A small sound classifier, trained from scratch.
Model: waveform 16khz input, arch tc_resnet, activation hardswish.
Training: soap at rate 0.0019, 6400 steps.
Rows from block 3 of a small sound classifier, named by matrix and row number. Rows with one number belong to one channel. Each number is 128 + 32 x the weight over its row's rms, rounded and kept within 0 to 255. All counts start at 0. Numbers have three digits each. After the name is the row's rms in percent of the matrix's.
Before each channel's rows are labels from the 100 clips, of 14976, where the channel reaches its highest value: "top examples" is what is common among them. Only what is clearly more common there than usual is listed. The data: tunes sung on syllables by a formant synthesiser.
# convs0: first width-7 conv (model.blocks.3.convs.0.weight, 192x192x7, each kernel summed), inputs 0-191
# convs1: second width-7 conv (model.blocks.3.convs.1.weight, 192x192x7, transposed, each kernel summed), outputs 0-191

top examples: the note B; first note: B; vowel: /o/
convs0.4 110:078134110126102159077138127138085102126100119140106127158138181159110124113130099137143128095129106135137185103133141148150147127104086180075153121167121157115126145165124188127125114054153134126131189133124121143146119108102107102122098163178144122106143181102117116154125074144240153125113151105123118104139162147092155147148121164175135146139094151122113123148121162141087119115146170112135144085108155142165161000113083176129110122144095080120131132161127138118090094114133132152116170085082130121049170142112138123156122127141089174092097115067199148139061125105064103111
convs1.4 091:130099143151059163126147166127177112113167178122187175116151064084153137137119120167089106181118154122127073143114145127115135164121127156147132112113126115109099116136142128067129174177113146112133092157116150174144161141094121172228122124104105121151154108236169153103070052105097134099097113107161070082169080131128113111107074080121118104104146138115212123110099099087148137178048167100119105125094100133136162113155104116092121123082114121170150114116128131105092179117093164111178086139109142153155144136152096150084140055123138161192104136149164146173147163123120183102

top examples: vowel: /æ/; clipping
convs0.70 120:095103097149137107179148108143080098126186084125150107126136198188094156136084186112173117187093146073123153120182138174127067100072125106127093145114179121097133169105147175158246137113090097155147103093076168136120191122166129154099119150078088075143115110122138169133136090142062139132112073087157113138115112092201134128085136076115117133148120115159106079178090118132120147167101096122166100088148164123079134075164102131128109140086123085102140129111112169092177142153124126150073150136139133120136120172103113158167140140090165130145117104116077207103165147145109101127
convs1.70 106:092119082121150103097118120131123131137110100072133102200142118216116130116092122134119126129108052123146110089136146175096063119138133091071122201107075115127123148127111131076130131078132128173081141159107108113126196097150153075115079113120095157186121085097121032164138166120106156123141080134105122153123081100107147097122115146193120140097127113106159104140140159081200072078081115171120099149181106122095171133111065156116114107160142124118106086129151105143146165079105120079126143122185085116161063171157127121084150192116086140108084118150118136112086068173120150104

top examples: the note G#; first note: G#
convs0.49 106:143137170141128135129095154097107141190093155149112093108110113061085112160147116145084121171125116127134122161150184131225153144139160149083170148203161129118105183172123141158198097123125163099123132136083161142165051116116126171079086142207112142095096164107151109143157084135147102155117122164129145118108173142105092046151141120113069184110128150143102092110142157147133092135154173114173179134119187136202140145187131131114162109138027172174107120189091112094129116128157128129109101078145103155141135118122161148126154103157131142090091135104160050126159138144134140173
convs1.49 104:077112117145111076120166161138111116091113082163123109160131103170064121108155171152103133145094151155167160133090182152063116144118086078069154131075124094122085062126135147200088158136093127107160140139104134087117137131115135084053143140066112116095134061121144089145157148145106120141143140160110127131127138128124100112078107131126106119171151157130153065139095080091181111255149177148102106135081116144090124097110158164165129148122079081132121148115140120106141121154102119144131157155155107136140105084158128089084131074137103186180140164084092095150030119085098167113

top examples: vowel: /ɑ/; clipping
convs0.125 114:144121101108124153147103153125130138141031162117146101145162126100119113180082166089098133120068111145103189120138139107159119127143117145144159128162133117085120098136113120115094164130184080104102152116129081143183171122123150141125145101146129148154083074156134255139086112112117149143140122192160124138127176103142126127132107149067167124127111135127086126126088189191134123139085085088139174128125134167120143174159132152112122072185147120109124146110098168129143130145132105093182076150148166131137121163136095100121148064173040151137158103072065097091101102154155124093
convs1.125 116:142106105045135100113118130108111114132103099131150104136131133146151139161136131107146113141165122165207128107063081125143077116118108180059035139056079170138158155118177080101126139087113126169128134142059136089130118126159129101167103103140125133153178100030115087145102035135136193126099122100116156107083052124111120113068098161215064171163091122106101102121140089092101104091090104128152148122116110143136111108149132161104121118154139126137102119120082103093132105152132132108120144108139136113179108149177139115092170058128109150123040167153164104118104144109126127113

top examples: deep voice; the note A#; vowel: /ɑ/
convs0.176 109:136145148058146164163123163142136139156118057109119085158130096029159112160073109050100106127095144130132153103114144107090146115156106153103108069089070110158148112154155141124187114125146195177129058191142138093128143126090178156135114165138103130139116180126105108132100133130117129134198154187107132173143130099091141091110171157113073109137089121132149097145148083190119170090140147091087112136169135154087120139096163105112168129127163101124114095127158196210034124179106087057130100123136111132099154132093116127117138109159117169154060134162102136163147113101144144131
convs1.176 105:104124106162092124060155122129158130106145124192155134139146081094192103141233161128087148140132140099155144154139083097100190108107120193146135106152120122071156119104176084105173115097112100132122086125115086155139063117154165091166140126128058074091161124128113138110124094144099203074146099097146139156138091165079125141146158149141117098089055090060131127125124155127167079110137073178134111135123134099113117100094188112158106099102143129154118083120126129100038134165134087146158126077112110128100148135140076124144110101148088116169213081166137179149144084163123142136

top examples: vowel: /æ/; clipping
convs0.153 095:112187119099118135178152120124123158128159139107110083145088138155134153132124096134157168192173195129159156143118127115148085122119077133128063147225195146134127170097138154163129043120126086115081084127089140193208156051123160124159094146144104117140149091119104128148114129161000132162024124081138145172145113122122117156088122121159138118127143090132144099125100154107122116127155139141149139121114104151079124142135063104138083157120052155154110123192144105121097086081133140120125176154129163142138110158108100095075092131087097127122104145153113113110108131159103118144
convs1.153 091:144152152124097099135112153088115117134134132096139124144147142137131093150103148103190153155119082066130106160098145125151178141132085104127107111114145096163096125154158115103171144129127108158123130140099118088058129174175172118103099197120149153168119141129072078149152165141012070132044155116115128203096153161195167122085134138141157179110171145133154165116148140118190151160096119161150135113145111126182070173112143164184142140151096161167134118140192163157145168157103158148097123081133161184115152072126112084087093126144094156126075075089131140088137047131157126155

top examples: child-like voice; first note: A#; clipping
convs0.136 104:088148125045087152162166128188125123116143197099088132169187149136126129128077138088089118092096102161170108094153134152138125141145152153183155145113148146181155106141094086075132171104062126152114151077152096139130107136115147130000095085127111101084145145133161188155157144122150151127159109119115154132103120098163139025145096100126100114153130108142124119149142150152167088146127106192152179157143199128127123106155099146104122137110182114126151085116108155171133188159103096135142118095082122153107068186097131132130171076136078115059124134138149143175168172161125107104
convs1.136 109:154125120147107148158157131121081139115099100074184142129147114165103118124123145183118117106094044127122093109175129078137107177095122107063120118142067099064112144141071134080148166120106112131111106087135134077072173087155091147000065070151111170090167040101131094133162095138111077167163098159115099117144167099105093104121125120087095109169134156107149106119163165105171174117127167096115121146055168118126081102168113082124122098116151123097144149141133097125118073079101106122122124149111123088135103106088126129132143132126143077089135146083169122128139083109107068151

top examples: vowel: /o/
convs0.36 102:148121142142097133112121155094111088118154131107122122108165139146129104117098077121098112138155121156090191118127141143165062180174110175060144126098094150190108145136119108143191141132128160182162103148152135126112080158136142102139127175164130129045147165158121120084151158140188133171148111151101090148116163120067186000131102106117076138166144125110108122100126133156093110082065170070059035109068084135174118124160190111136167081105146107189122124168110132110165121154125084086108159117135123079158114103155149114138118127110145146180126083120134102163096143128128138105
convs1.36 104:132041084138139079150167118123140085076093080128117162160123088077128112079129174113125112111141153076155065161132089115151118093109171166148095080147123129102090071118115177185134124061098080160139132074133102124143125159123120149116143101124181085121048120126130140093107075132062088109147176082175150151124189165165158129122138161120059125140076121120201149135150126119127131185157125112133052118148102118129094124151137173089138103175119096184083130110120118100192143172131115129155115148139075081141170150106085124113125121123119109152185125201124178106174093114111116106

top examples: the note G#; first note: G#; clipping
convs0.37 093:146111104104202125111076109097048189148140086167143184139062159111107145150126137090157156146112107186130170134061141140161089180119112140035125131103135111120142139116104115170158187118150148137134161102124118200099122156128138143152108177193145144109151121137156117091042190171175102158131125120098133157148138112142072147125103105143156171132142112113144078111107120163128072139136105147178074141147169137125128082160105113131180185113069125109076115137125131070164148134103141140108171102073160070153155107150080179094118114125177147119134050161115113135128144112173078109
convs1.37 089:158122152124118120112111084125076168144147132162082123097085123170149136130139097113156120078127152101106139159162087140099080138121140096129187136132100169107082122144080160074137119136137102158146142108144151134106119157089142107089087133137136058151160175144104104165069126104177100186131104146211152192122086103196079124107191100130087094111165126132232188175126148117126067165112225113132128157136134166091118106185134145187156101136099146120145158133164127080192096136121149125136101149123134097103147107103109125094111171073138119129112073147140163066175178117086154103

top examples: vowel: /u/; vowel: /o/
convs0.123 085:162149110038222153123149029170114132138163083069136084130100135095090162123124080144107130088133079124099133140158108074118100165146086126147195106116130172108117151137053103149100100117174181153105123162159082166138120114136144123185161124133149081167136056103170125135100149170137157144110153109160141074132097160106127109118107137127126107134222105127158119095155120113151105113124077141142108162098154129113150117122166106151190184116101090151145068118126097105188167112102131127151113156078132143142133171073098120078098112137130110114133118084206053167142096143131139134
convs1.123 083:137123136138147172100106070096066118145122071122162063115120165173157127110126145147103147131095127122112108107124152131179115112117154082147136111140093155096120146136092126114121119155171204085131130105125147126107140170141117108109134156137188088125089184116140100131104131157176136145149098118125126110074145109228135141138165104125112073107170232125111106065100165091130143144135088130080181204132131088129073095125123189115190088115147099109136143156123087155205113105070159174176159137204133155102126093137116075052151094120069124148135136159125107169170148097118078138

top examples: the note D#; first note: D#; vowel: /ɑ/
convs0.102 090:135107096040165065134126116120095115159168113131119150115054156137146137119146144163117103083150135136169187109092119080140112130116148157087158131170071139163164111123076101163197156137118144186143115176117127177108097128124117100131162136140095172142177091075142151106182128130083119082050121171123119138138091104157046107132085093172138145161092064116104100096121122135142109124110122149120171065178112117149126203128115131160148169156189124073028128181145091159096118101095137143138123094127124194080148115119115094160103091119083129147148160132099158125134132160086077139
convs1.102 084:084156144116128096136110128148201117139145100159135120061183116129141125128128094163098098068126136107148106129152183128180159112127112140125089159146124125100184129167099101152106145118114092122120076143120134128129107097169127074163095166129072091116099167132183131167069125140086179129067106191144141099179095123057106103173125164144121099146142030074084146152123149136108041111121120134116130080135104139116135096132109142130137104036125189111204080080136108098125159128149040053120104126133147126178161112146111122156103101165141155136081139107094134115133083108083164143

top examples: deep voice; vowel: /ɑ/
convs0.39 096:184109129051167111162139135100132187131122169127105136103104114176131101177153134107095122047153124119145138137146170158058126066100147111116108103090108099169118084150169083134098129121179094161177140148099142159129091111168115141150168109075115128115109132102178140044173137099099153107154174149131176143158163068134113125111141095102169126096109089156152107153131095149119140138139124090169165120190094180146213142104105162132111124099142124109057129120124158132074111118146214062085141113112147147111081118110128173118201130104132127145094196146122113088057145113184127143
convs1.39 097:158103083201090120099169127113224134132157143168161068036121125138095154121190155152150085134116077146137152132140100125048170080134122136159151116082115103100135102111122092177121132099078085133155180074130131091105125095191139126167166123101067184126138088175097096084145140123098136117131126109083057105097157190134142137121079132103190139086117133110111102154097101191081095099144090113122145100078150108171181114119151072093150062126102117138121100103120107139103090133158165135162122126146159103099093095113116096103147129147102137133170103179088129167151127090110159105

top examples: vowel: /ɑ/; clipping
convs0.124 091:162150097101179051126145139153127172203112142070133092123088075140046082131077124068062146169170167180158166165089159155126142120093106144094138102140167146122190182129068145141175192127115118098121091125143091111114140173097152118109127104092104167126124091136217113150050177121142142151156087132104130077128139124133092122135194165128130108121164138144110117123121139145076132078090137121047172148120114138155115081135116057156160131137099119122103118167096119095094153121106092097158174107144120108109103106082106144072134105151148157120117111125122151104105076148137103062
convs1.124 088:154113167125199132097070102160146124122103149153134096084122155126156088155143116141185174119120093113172182108131096149119135083084141106097125112128088156119172090093150167146151076118134150135154111078149187074115145091116125102105160211156112170118114139115154135117228125111139110156126167168136173102161159152105091117104152149159133153114130177104130108082156100101046138130048185109156141123074089102133103100120120104210121114103162145100145181119112144106178082109145190141129081069095100101171148111149159162107070137154105115130102204146168118136146138094133196130

top examples: child-like voice; vowel: /ɑ/
convs0.174 095:096155090129133136147106090097129124094111176121112113141171149195201091013118115087079113112177100120143148055101160121131118110131117051140128107071158098076118201195127125107081062145117156144163132104111103115140148120129106166104152149151133156179202135116170144142145157172168097156160089089183138161123136110115139093165123124107169111155160154145183118074094119107129091122141117114129171139173221148117143098146076101130153148112193150156121117116112139181124146114155115174101132173139159153151156184117187154133127150158061130102135177156098128115119138115152155149
convs1.174 103:111168110161078080196172112128153175089096101102145133145111088139140178028127146175127129116099098130110108071165126120137149139125051127115143177134085130096125173152099120147079107114117117038137103047110137098108101106157085119044129132095149130096115132157170111072169099145123100164143137193108112088099137166098154105159097111107195135129106159112148118136129145128181129081138164149132127186108128110166082132062122109123154074084142104067154156163081132193103114129130122126096117130127132104106118115106166127105116117104104163081100147144180154198127177176096140078

top examples: the note G#; first note: G#; vowel: /o/
convs0.132 096:098119136077152155138161090113115102155149120107077126069141162130078139198129177090108135130160109108148150155136162133090097122111115071097170169107117115135173184152124094090128212078069102117139108164097124105157146115168170101000105138192134074144107158051176135127115104106144126149147170163140132135119088157106082104188084135149161136141075165155100103177143115161131118104101165163118101131139134160149113150160111158113119154124168121166113164115133142152125163131112160131133104124122094113119097174096103133156126078088136115086122142109130127094072091108180139141
convs1.132 098:146179171098123162118147132093147099123165174124124102131078107160161122159136175197113159153136125090163090161116148117091112184151172131090129105099186117106163149145183108140112119167076140194159070077142134134085135130157111150016118124222100122120108171174124075095134101147121118187142186111087083148063142136152104124166122113092172146116131168139162201086129071132110188119131124099150119124145137134138116167140137082132159134153133112109094207105180141109170099112126091138145120172170128163124123118160162113177091153109141189093143117095120102132164103142108188164

top examples: vowel: /u/; clipping
convs0.78 093:151123049092122193155140141136122093165138175124104117183204157139160114140102088118140145169096126154119122135127115132120101150000092140103139137140145120128115147132165153161085126184161132130149143137088110149126095172118137143163156180105168168164146156178167146077161141165092169193031144116090096152140153092095185095142123098106110148138105130120157137134156118128139067130122158172086186187104150142122122168136104148117169115126117084149137122119142153139076037098178102097099146172206129082162092143151167105112125148137127127090111111190133129110139109162144152136
convs1.78 101:144161093113210105181116153089152128130141116149084156073122070139081112128118123157086073177133164179119050122143129137148150119049149117099122103082105136131163100127153142160152118141107110102163131126172137118119124132103117045137104112087096138144139097150116148131118159145115167092007136179106148125092131134101145059115150079103149113103137122123127154103095121118093053113143122152127163136157134141140127084102084124116145057105084132083186125131080144138100078060108140100117138133103073184136082157139131160143112116121091096120114092110172029137148193076109119154

top examples: vowel: /æ/; clipping
convs0.83 105:101128125180112090180085118152105130116048136143061170137117112201111156134101200140200112141134127121138180094147117150166065167107153103135165164095185148105078123074162115167209115114082077118096122103108171118140132110156115135146094114110167113109105137120127123139137149054095124144153121153162133123148122160183107157107098155162112179104155111130126095095151197110102154165105088156149088122112091126138161133204140117147074085074109163084103138085140126089181132141114139126137123104115082111122097116109164098126125226085117095174131137186122189115107200142114132108
convs1.83 110:116214168063101163120130139165101106165131140097165132098155109184132161124090098134118127185176099095123064163119120108145126116128113137157102159147095116129133143109081137152096087140146136132066121134093184069117211094126120091087128081126146193111094120145128112110105170105135099141126129119061105098101145031097090130100085058067113126135127099111172112130080095088166062106121094109130141093129113100134237125110070133144205125108123093146104166099128118129095117087067135116094182182133137125126142119144147156113152126167122087134137168146100159165158127167142171130

top examples: deep voice; vowel: /ɑ/
convs0.16 103:103101117187112141099102076113098106154108114148083119156193155117120143109132099097140128123096123099083141098088041171120108086184153142106140147186158128084162108155165122089143202152147127086117145064140151137097111116159100135133077130151160139112144148141165120122158183094167105112149072108107144130102119163121113108158089121103112171163190118081156157095142146097072143048094189140102148125130153131142138090122105133111138095087113142132092083123073079101171088175071109180089149098123145127109129127097118157079109162103112122086111081057109111175203117140033140085
convs1.16 098:096157128150121106077158164172207156126134140139147123090071064160117131100105129099113104111111100150100076114158122143121140198085089113160123111135115122113116123123129143084094091175093137116079122147102080134159138154140126134145089107109173161140151124165137170091113138148079098147141124149157092101135181140119090103115095161100056131132137081147175083113142107067159190218145182138093094093081095075129112154109133093113148074043113054108170112117117102084140149144090080088120159049148105096120148113090078181125090131118121147151100082098101158111120095123121090055

top examples: deep voice; vowel: /ɑ/
convs0.179 092:099142113150104099129098135139118096125170117142147173122107144146121105169199173113149152099143099163161125088133132143137143096155113115099093162214135150133172147125027086089149202104133139099115119137097101138205141135059107128177114185134158169137151175138120095145163100152116119148136083104140149079190124122097108100105106144108104110146136022136138118187142078107109096141135172125172164166162108158122124132165155078100160154146057116117099132178126126097017105094099126151142153158147108138144175182129165155141148125173145075158138120129116072156164130157132079160
convs1.179 101:096134152111158136102120165177116150155108133148131091105111171179190177180178113091082129116122111148137180187145151184124138150164144095063136111091118103090152096159084124110143172119108126175099127157176142228083091144115092106141083138132123085125142133154147126121145149153128164129167065105127129108185112095104098117152083143162131107105156053121125085149118134071113120104179101102104156147162130097156180151163139101130081144110168165087172097050192115110035080144107150136095107109094130163121138149052097120113155136089186172154096134155124167109095114098118097151

top examples: vowel: /ɑ/; vowel: /u/
convs0.142 090:128139138103138149110132149139081169139131192108122100109102118101128114134063115130126099084155175149156104143117172033148087094167105109085093161077135135105124157142091119183069173169133134153105103195099138103144107121126110210103156102109120134122118197122128098069103185106063091157060174177161102194152137156107230198147130128086125163130136161141134121105102099129107148136129098098105138057175098138119137152124117102135138171113143135176151103099136167115159051067120127136071148098141122200185136105165111111135097133094111111120122128096146157128089146116126133091
convs1.142 101:137182087170161119099060207145132120144115133185112141112084064140093146133178081168115134177125104156118138131156125182169195096096136098198144133143078148126129151140021119148121161100097081141143134129180102091128080074093094084125145126106102170142091087128148110128098129137094079120057111164117181151103177160136097150097133138146214180084141117106098112150096110129148161181163153162132130082131061132094146116058160094118098111172154141164182114141134155152140104076153102122138104140126071165130146087163097148107143118107152087137119133101148114118179133127105145148

top examples: vowel: /ɑ/; clipping
convs0.31 103:073111141139121126090144000192129134141130141085118023162111113093121124120075124146143109165139111093142207160115049147148128163132071142135161109098191190127163121107102096145169106088125107129132137140101109139135160132160147115123133105133113102077090120075080162184147123150138119081125138148140165136072159137092188108108179119117128140133151089123122117116153123127107079156101135118165117086148163145141131116157106146112143175119171081122170141133105163112107144150143138119122126129162124160156135116049119109143128131182105171098128122143221123156154134125081108056
convs1.31 094:130117159116057121070121000105096089151138131155097124092098136085094096136134101115124116136137118114122087148222227108159107154126143072151129109100106094157139144105150132113112119126147061128086132065098154134167077078145123124129123100151116214143125115161114120095136154119104091133091129106125116129126139237138099156104127103120151088099115093096130143094110124155110191079091111080119112137122143138125082161116156153105110135067157141103093105127127132135128092141057136141114101072159141115093079080113114137152122180031144135138135130080159107141192138127112128112

top examples: vowel: /u/
convs0.178 096:144091133101164228123122090135116086202111203130090144150189125094128117120092185156120110146183100076120146131144161154160136145161069153139149130121156158121147154119146155081140161056116195141163180198103129052141138098100152162075124156152101137104128158110069172154094132107148158113031108125130130108143164083133165188105099123130134116141139154102155119144170110166151109109140119154161138150192117157131083071124111116105178090124139125159109136097106183096163107146120118072153103121124102165093112131124107153121139068145104169107167128127135093107114141132021130107
convs1.178 097:122111122118114089119107136149182078118130085192163080115145058112124120125137144177102121133099121114125119137098181156132135144134173126130130103097065159111166114155183125134161103076125092074152114124149127112091120113100103101124109122114113142208097141125095141134000133134158128105082130103064090096107140206122111094102158110117177123172123176141188146101136136146130063141114127155181091087131103146148133070099119063123114106081101132117098192143113153067156092133117171111159102145126144142141171113129147118151130136122106160075045198167091145151165165103084146102

top examples: vowel: /æ/; clipping
convs0.143 095:142115134081189057176148108105118116175192119104132099078139168114148119091118101133152166160139151130144118083138122085117099098031088145122150182161128150186137207139147134125159163150110146127130186122149117154141134107116116151083135154187128104166137130093115099104150141119050113168123099066150152099108088165156041117110193131189146094171138134134107141142104185106128141173127164131144122107075107187103139174210067099154100200125130122103117146115167038109110100117121162103135166119135072098148157106136094154169152127103127114091153133119132107090102101107139109102
convs1.143 112:122159094149155124091092105128057135122149177114127134165118152098088108068164102093131204136159169075167088120093148180115104106103149103133139160164189124185170149160113126147141160137156155242129080120150057206161113158132161167131146101151164071143117179104149103148082113146060162135102136140163156129156066096143115154158153170142138089133151125116124138142122134139116110135138111114172154162138141106130116144157130195159168154152143183156093117141135064098146154071141156107089164130143120077148156185183132104140145131076118172132105144080142128151104056193142146135

top examples: vowel: /o/
convs0.59 090:083198115035147147103124095120096129131194173144100140108148177130144099158125100111145093106094114170105093137126077117101072116152107112067059146124118139148129103113105159118107153100169112092115121150095096108110158108079132132124157103146113116153085157113123100085102083182135077135162172069161099139108066120087100042125097145153113095143076085127082071168105107080140127191126150102052098123114105179127062154145091130152102219133165095159133132126143153178089165117089176127097117118138160117113133143140119098135137116085079099150161123157092156128117112059151095095
convs1.59 098:144174182130094177123174131133106178137158162138174139117175123085189170174148147147118095138135137153173117116148130106118175159156152170159174150138103100141214129138095127110125169099149147146082106157140155193117152138124160110165089143131124120124118136155142151154014124140145128224109120141142141151146056085117136148165147095123170106101154124118110163096134177098165130055137097163141133138166203141098178129179140203073163116148151080095211084176199145139111118133160178187142114124144158135150142106112123105181128132137118107119179121110141107125131117119150118075

top examples: the note B; deep voice; vowel: /o/; first note: B
convs0.113 083:084129163042110069110108144090139122146175172089077116117150168088127144144113088128146153132114123100147144136111145139133076113067115152063157172148155116101106117113081106117181107134146120146067162170125125163059145118142129082141182151183124100110123165085135145120104106150141140162005094132139074151114132075119187095125129112106058146135109106132056092206132085181105145139107122107141101114127160153078065145159148116147134204108157067118180140111144091131143146096119129191072147131099116107085136132132125125159140145101130097124114112132109106168136072170096077139
convs1.113 082:143154131131168121220125197125121171099149159145093146130134107140204129150209147130141063088132149158161137119145133066132119164123176137159155105177109097137125122123138109194129144126134119146111128175112116102155082182106151066176095095115129057129138110160113090153098124132153192130099090187150141171126103156116138132099106137188081089096160069113127120094127126111200112092145090118109126132184164097097105179074124144130142100104163075135160107121111091127148134103203104095186132145177116119170119127157165148168091138160131105074103133191119096139219112129106089145

top examples: the note B; vowel: /o/; first note: B
convs0.115 119:120105111099170141188098064124056070147150135140116088167092135167119156112093132150137106118102113100172096130096184120153095096127099124130183139150096154141122119128126105143144121099121055121135108096170155102173142140141112123177151144117126080134128134079119107174159150152173125174098137114177123119070120146104179109184144133151119161139167197117111134157168103128187069094159142109147141103084111112137120037125085156113124121185130070112097166118136164119165176140113133144113158084021079090056128139079142088184144145145137176128161146135199144123105148185062124134
convs1.115 101:157125106159071137175074122148120105141124113098173119082108150141136095112168178105060138182068151080113111120171093126178082063117131171114141107077119083114122119101121060121117103092104117137057112129095065135132170118111131122138113136138151091112105107155165104131052115121085129160116170098109099123120145142140169082139089084122131074144103131152168147075054178087128109157124142151111114109149112116097167094155138139095124161123135162101125123182116109060136132121127165119105084165013082094100105101094131120138103140085059176128082121100139175133115098078124112049

top examples: vowel: /o/
convs0.89 107:150133150099130116166164089110162140134158118078166135182180162110118152131125174078112141194153118101132104108093119113121118052093127117122125119144146149153126105132151137146170156105087089145121132125152150181155098105129090131103165123117120143140139079106070196142200158145136155154133133114109148148056097083154093153111124155115091141173114121094070132113064134112121060112043145204214066105147052089141139141161170168134201166116157151111142165074083124131118133125153169166075115143119061129103132147084090144194101130088141150149129156073161120162117111115122094154
convs1.89 099:094129096163108113128120146121100123089104141128065157173124138108135176120075161143092091137122117107168134137209103155146113091108136116114093156154113089097156065105107068098149106094151142159081126127116056122133106078195110140136138087155084099123152129127155154191106193106137088149125177148081111145110096123077127177154096127177130119116119139125128126176169078095163068194103077124142080114141088148126102125140051066091140121129098142118052177144101126138156158122146093091202117057103103101122101145142123116115122070175116098139173121134133091108037072129136103141

top examples: deep voice; the note G; first note: G
convs0.173 098:095104149094118077111131118102143131171054157123122099091121153178190115108108117121147138146115177184148088098146120127066151127136123112052151106128134177166104122147127104096098190129157164159105160089103149162154131113149078092135121132145115117151135210137146099128223181128077138100042172080110108157145069141122111114111160160203171096071112089139160134134162148146130127162169077164147180123122159161116121122183113150118089112161121137125139157223072116188088147119088130120105163087109136096123126173088104108122111130148144141104099183130105109169154155129071102096
convs1.173 096:106133156166099113101118120110180076148127085149147157060129111089158116134142147083081076105107113132131133102130158090102138155131143148168135115097138066120107106114184157185164142123091074104135130088130085110116127116118124121116146181115088141162068127152123112113151114100073063100055095165114078081095235158107114107153123108047137090185108089054190141134109174096109137160131159170149109174089086085148139074153170093143138099089138139116141149147148107065116129142074075195152086093091126096138126142098092123125102086100125140132141104121127125117183073145132138083

top examples: deep voice; the note F#
convs0.98 097:133118190084179062111125062061155096115112171164098145145093118129141103106105093126112143141116162141101089142120176139118168125100115160097158170157129232115137122142122126170160066152115156097142184096167120186144158082057055122161111099096156100102098147117120103118156090147152129099109105164167123131179132115097103148139129137171098101117084149147056106098108131131175168160143124105197117098149135144162114166122126128132107184100081173182090141118134152124169074101110086088071184164089115121121134114217145117172089159158141152118131109055141147164129148149110104131
convs1.98 086:104103108150127113106132089173142175105100131131145090137115160124090157162179146096109107137125101113130147078152191148130132148160133116139136150096112114157068140088124144158070138080133118082159156159141120096155060152107089122063065119098167122113057064142116097172086182107119104108115204151136119093152085132085156126125202123136168137128150061118146127168152109116094086090096089111140111138142141104078183160107133171215144151095132155200101053151149131167150129117208160134114119135122103094114055087130091070155175123128144077109109098161157139090096119147111155117

top examples: the note B; vowel: /ɑ/; first note: B
convs0.1 079:118106114074188056155128177154080122155184151111123145061148156132166133140110151147085175089108165133112188142145118167128104128000092177136178146089115142204149112097122086153109053095165171169147130116151075151151153127165131118131115136050175131120158142092173150174096099143121151105097147137157174147093141123129131206143118155152152126131080103124137126137104099096106129120124123153097129105128145146082144168109133164138139128182140130127113131102115103172126132096125133120125159086141091120085076111135164110137100084092148155108144145123126137136125086165124094111
convs1.1 094:138129101082082116156169151145067213118154133085190115180079143050063102118121151141124144148131125056142074166141141110075139081014143121101113113104126151105158124160153163139131098116164123154129119110157126102168120135130131187156107185047133094159115120137101123069078132164115193124058100160083133137141080129112141120079093116128094062138152107141090146093152103149115083107158099126128107121150113121116114162031081143161174145133114166138137103116125109164128121114156136082170132130127154161154128146183119084144102126114098093146127176064157112094127092134144119110

top examples: the note B; vowel: /ɑ/; deep voice; first note: B
convs0.9 102:111141143097112115078100037149127060163109170152134072073030111170122088133076121159111123186113121136152125157165105112160124183153075166117139113161093181179124089122114151190123136107124139161117109155129063152137113134098192112141157181121162115110135129125144114124123153081064133126087174124134158160146163110151138132124126099163133148106136238113131118049171144104133098159084151101114156065144068130124142156188118151111197142104159127136183167116099160104148153099098173089074139072155142123107127144097116126122191132147098128109151124123162178131144147155128090136
convs1.9 091:172119089165129144105098094150076028127124128096180095149088181116156123124175128112086126130125077162117107132123181116130106111110202129096080128137097073086136165160153079171112074151087058079106141143147108102129146095135104097092098112113158117092078159134149138150126105140092057192083122128116140083136061080208112136126102116099188142127136070112110120077142142145130164115101062119180142113101125124135087126110139131099131139114119068148124101119087123128116164089139119101079062147112125152125104083165086134112111128075103098138143127114130149166136113062055147056

top examples: vowel: /u/
convs0.55 092:172124127073128133100071089060094096132159175133103106138133118120152106001120140105143078170154081126111144032166144168133116135135107141055144136127128124184128157150090147083113026086154147174161141140150121145125129148132130189134168142185149125143154155120189161093113120098113179132112103138097112151130171056110155184175118112116162121174103114131173095136120104124139122113152155131121170161153104131131122176149091106145160177137235106121121139093109108086118154125129089078119139153152104176119107139142176137201127107141140156107087109081111145144107126102165128120
convs1.55 083:147125077065135103208165122148154141095156141148161149131109140091166120103142121133121095077074096127083160044085137146185110102147150142113138135151110138147130135122166125161172087159076193111137139170154101112129169117106130130105107147122097151096137126187185168115126129161069149159118176132115197110141113123108123172150129135104223139097129144138078120144149175172205121140110118150179154157085131148115155106089091105120201136155187177181135168131067158125125168123182122098144145200140132144104148117131181140124148137163108124149134089123151139182193157123141207083